config.toml
model = "image flow-matching model"
layers = 8
beta1 = 0.95
lr_schedule = "constant"
Rows from block 4 of a small image flow-matching model, named by matrix and row number. Rows with one number belong to one neuron. Each number is 128 + 24 x the weight over its row's rms, rounded and kept within 0 to 255. All counts start at 0. Numbers have three digits each.
After each neuron's rows are labels from the 100 images, of 14976 (inputs lightly noised), where the neuron reaches its highest value: "place" is the part of the image that holds the peak. Only what is clearly more common there than usual is listed. The data: scattered letters and digits in many colours.
# fc1: MLP up (model.blocks.4.mlp.fc1.weight, 512x128), inputs 0-63
# fc2: MLP down (model.blocks.4.mlp.fc2.weight, 128x512, transposed), outputs 0-63

fc1.14:079131098140142126110142151115148086077061162168112123107115130077154134092077188127082127130097122106107106140114130129120103127117117117127141130137118140112140113081142120093130130141139148
fc2.14:122120120102150151113153095123112129128132118074142161093082110181126117172167088102137159125152138161132133117105106098135104153153127111146140131091126132118150090141141148157166109120122109
place: top right

fc1.277:092154117125112085075106148150145111124112106118134149146139087177116134131113125134108170121156151120113095164121112092160179103164169154095149149144092136102082120163108119128148108079135138
fc2.277:159090099112116124138122134162097137103150143124158076092135157095128094083104118136106104105085164071128157126115121142081111120070099123139140100109158089132134118076161167145109103129076129
place: bottom right; top right

fc1.365:192134121140103130125131129070125111078126173147129109145121145182129118144123175118110137137130129144177098143163155144121151127116074107124119135129124139141141140154123145120125080116100126
fc2.365:115118163140101112142119133127105125132144121121108109132105097156131133172125152157112114156127142085124134103112146098103139172132141149156126133118113133128149118131121133168085141084170114
place: centre

fc1.204:122157115169135149131132130080133103140124146137147157142121167117141144159115161134167146114171134096169128162140163138127118135167132135122116148180134127153162101166159146134153120100148168
fc2.204:144138173095137139077099156109118124126088148184148107108154122126129136085123097103147139125116135148149150119125105126117147115104121155107132114097117141115098182047123095123112116170111136
place: centre; middle right

fc1.82:080140105144142137141157171143118110134081144079109173187104147134148144118126077120162113102091090140127092130131130102135112172143123131149131153090130162130154110091126132115163128125150089
fc2.82:093102119139103132139113092132152106127099165138089070160099170149128180151140101104133161113142110105134078140114137117140091160158140167113092121122133131081138094117139121134118071165145139
place: middle right

fc1.260:145149080104117101151074138127097133152081133121056136130101132115101113139111120123126138120089120086124135102140076156119151110166085139120079143103144148155128121159111105186148098115144135
fc2.260:121143141094131140138150132121161143115122116111188106144125119145121163116148149127107118133133124097139126124092119097090121109069182147129151074158130085100107137112121146046101151146106158
place: bottom centre

fc1.430:134072138176137144129089149139100109152124141096101163168143164133164153146126133088164162127077174157125120109155126116170144122096110140133112150148128142128121119086130137096128108158112135
fc2.430:099145159077152131142129132097133160109131134142190129106069079169082119125143104159125123134135092076092147154134153126119119100166160100141145120133149138117127133151161094162108094104129158
place: middle right

fc1.302:127120118151110137158182143158142151163139103145094130122137119136138105130112138138149112127165122101186164138104110112125166133175121120130123116123134089105138135181131119128135060129124112
fc2.302:121153167131137111100146091125128113086113102110161126125125139109130141118133091124174159136140152110084133140157127170114112152116156154146140104114117114127124131102060117137147175103168107
place: top right

fc1.255:141144111135143148153141119153146152107126152125077147124151131146093165177119161137115155151131142092142132125157111134103122121144146141145154121128113131124166138131151120124169077109114152
fc2.255:143116121126081072132102125102103089154134131145155097085120182107172101086114130106154136126140147168146117066109129165130089153139147091097138139133107112145139109076140148123082105140119132
place: top centre

fc1.200:146140099114122105099118112190159130102141130106112108144143109113141125110094094107132138139128128166116125122126123114128167142137143097127156126111118165155148108129121165054126155099094112
fc2.200:146164174154087114114135137047126097111153114172131134125129111153139121143164146159183114135119107105228124143097133103124137135100123141138121091104097143094123109125098104119124143121116160
place: bottom left

fc1.5:095148152116127106153094094118104168070096155107102126115136152106142086103110097125136120143159109118101149148125150098151169169139190133138138150143109098135128135111074132137149137129139141
fc2.5:109109063150153161138089129132108083143119150112148143143132158134120127099136136162115113121142136158154142079124150142107110112102087135117124077098134137121112130155146127128109131151081120
place: top right

fc1.242:145161169165149138145145143073132170154132121198131129144112112139128127117128157162144139157105147124172147141186146148153124104139122167126126136109132173186120169151145147136125129100133165
fc2.242:148141115115099138085135111162098118148107162133163122132166101108138140115103088087082123149166081118194151120104130107127131142123156106154125120160105130117144124068119152110128141150153115
place: top left

fc1.349:118179137104168135121120120179138117109160122152167150133116133150143116118130114144128113118119153173154087170139134093145097144092092135157153136092107152114110177171124147131163157132104083
fc2.349:105104143122114148145121151141097133127122160138132131117120097113106147139110172111179133133156112150088166085126143146130187107154166095122113096153147132174156173107102090153151169128170111
place: middle left

fc1.235:125157107141137119126135141124153085140100170133102157139136113123116165124111132135121121140148123150118123198126120100122194138116153105125133092130111214113162134111125126128158175122178058
fc2.235:147109120118110128155148116117151164096123158137110141110140128173164194113143091150113111130113114131154124081146113066121124100121147128091128160098174102139137147143139117104099132172124144
place: top centre

fc1.499:179141151114128114140137132203108056122115089114110114133117123140126121136100162129142120115112124062155114121093121143108140112135095117143136135127113107108187106133158084120135111112142122
fc2.499:143125080123065133115113118126187155133125142100176144161123112133160099155118140128148112136128139169073137109170137116147123107118143159107112116129108156171102115113147163118131167119083127
place: middle right

fc1.173:123118117146113127083120133120092119151130123183101105114146129127125135090138125144173130139133133078160121149120138119153119109125140105136148110172135141130127131124131118074155143152163158
fc2.173:106112122100142084143111123103151093156130131103139141130093130088150113188093088148125159127123144130095149078126118147077131145130125165141126173090141134140141112130087121178160135114107119
place: top right

fc1.317:117125146127127140083108128123131135135147113138123104129145143166124137093140157092152120166121128106111137107122063151118127132173097130123149137060098133168124148139070164136138138143121141
fc2.317:155113106096138101183149100138122131162119154115164171127118114084104138156127136145127121094136140168176152140124183087092158100110139156129140113172145124088137040150179148134109145147115140
place: middle left

fc1.353:128158132128131129169123134151109123143136106141130106124120146148134133141129179147096144147141133117183155110171150144128148139151118132155154152080130112121123154141128163151161110126166149
fc2.353:098115126176137107113169133136112145109124141125119118102124138106098114109129091102114109100117138140120120139087101121098079117142160171164119134160071127154132073128110135135131153110142179
place: top left

fc1.128:154119097134122180137200136127102161139093099160107113147137117116135111131129186130156128115121162171104117127120115149149175100144182140120128141120133141139157131127105159087164101120080112
fc2.128:140135143096159109136118132096163115122163125094127118099102104142152138140118058165156145152154151097122094128159096105116121124112127121156118105168133092091137152111147149133124160126164105
place: bottom right

fc1.313:092137155126124102140096120179097087134158137130138148127121156147157153108121135156085112162135131142121135151146156131121126137124102138203145149111138124123158169119118160142170134141104155
fc2.313:129119117131132139123114189133139091107114100146068136135145116089131133162159098117105121127113118126130146087141094095132105133133156160134121120119130155176155124134140115133151168143147113
place: middle left

fc1.438:119138089130106142158142112128136124122165119175146112113106132189133125137091125123136125145088134108108140105128114131128143163134136096116169145072126128123138106114129143146108101122083130
fc2.438:102102162121170135109115097147134124141093112105146120071129111157102168129111093070109132143162122142123129142121151166168126147131107123142136113231129115126119133139095094116108146129123116
place: top left

fc1.267:142129125091104103154102128184096104160123105131153114106126097115135134142071156127130090120116117132121118160163200125151137117150066155106124162123098102151139109116129147126129145129139132
fc2.267:112151130180184131120139139079139111071119133110125158176114123113141139120152067116106142132122147136065163098138087122117097143083186139145098128131152142110142115139133095113120138123119111
place: top left

fc1.137:096092102130123110096108118084120097158130107102105104145128093146102120129088137111152167117164101090155132108147101145078148120153182090151111115161096081086103111146120128114147120151156113
fc2.137:142157106117169190124154143148115162110123157155130181093150129112137144127164129159141083112100148123119090121115155082147088139135136171101091157102165164169120124117149113147121166137094090
place: bottom centre

fc1.318:109126122109090124151129106121087103123093140134098117098162146089145130109121164109135160115125113129197161119142129135140133141161109128136118115103132149114097171138134135132149127098143183
fc2.318:151152133115174113122093103092131135132160146167141128173139144145119091131176099137144129114120163124086112124105151125123112152090126148158132161159101118120169089163149135140124110135100138
place: middle left

fc1.501:175128133107121134119141094082140122088148140140113147148136106135119137128117093125102124098142115101163173092147128076116132149103188162118137139110116115149164128113122135121137144121116115
fc2.501:154144129135108104140114138150152161111135130077118107127124117136077171184113120142141131114105151109066097137172173147140119108098128119124134098150141109170073136154131080149137116108093144
place: top right

fc1.273:152079142134116123147140113087083095152096119115139149140134096142136163110109151095115121123106138152101150112135140126127123115091079083133141142127082134147162099127189093144168143129118173
fc2.273:122106156133138133122120128159158098114145140114121093069143123124102091190113128159120124158160109119182100116158146107136118136134190154110125131123150136114074139122096182147108089140162162
place: top centre

fc1.343:129146167131135126098128170059143141101170099169123131137158139169136188107097130124112166105138104134137152139103100123105126128151161156146114131141129158145116154154129137129130108137117128
fc2.343:137123129099111175153130103152144172161153141126150145140103106083136104149150114143153104145122130117144152140113164095126142111138135119108104151134148126094137123100116138145098141157175137
place: bottom left

fc1.356:139172173130124133127116114203139115140156107107141134130140170081129134119136138139140155136149178108120162110169150143136105127152136094123141142123114140161152098117136119152143143114141128
fc2.356:109114131146104128098125165099139209134117170139116108163132068150119111144121074121183146128141095148087118145135129132166129133122110135113136099125127123114138159162144139109112133140122127
place: middle right

fc1.142:119172136132099151115108130137164150116138136144126103131177158104110192162115102115109153151079148186105131160151141099136097130115128109139166152094079188155114164167110135104143131144177113
fc2.142:137131134140112172127109110118117178078147143158131125128158151133136127099117132071133154118116105121180139164064128133132145112110092129154157095157121106148076144122121112085118120126170129
place: bottom centre

fc1.362:120167067122097144087145115048125158125097117138144112162114112129124118161150150109138098101159136111164125131099129125112129135115173100150134152137160118132119151171151137133106094088150142
fc2.362:104126117155147110099103124116089083150142185182120130111138113111115090095142073112145155146135135140156182171108094136125147137155072146127115106109105114114150135119105108112134133143111120
place: bottom centre

fc1.275:088111116147113116147173097126084092153113154132118076109142121094119104113146133128143161133150128072162147141141143143136130164113129116125113149170124117127133144155167126149127091137131123
fc2.275:150124169157114114127116124132098111180129125172166098118119123160136115147139154112136168128095139106147162142121093121152124132137176116138146125087108098097177117137127122121116091110080099
place: top centre

fc1.510:120099098100136162106122122117122144078116140097141106103085126144054162103140133128128103095100126105122133135117103096088162177103137097100137116083105139093109143144097130111165130126117117
fc2.510:134134109114145122145108122142127156162155111125120080167107099130106126117144123135182094096135131148128122131140124121176129124127111113133108092128184149153104105140132080115152103153113156
place: top right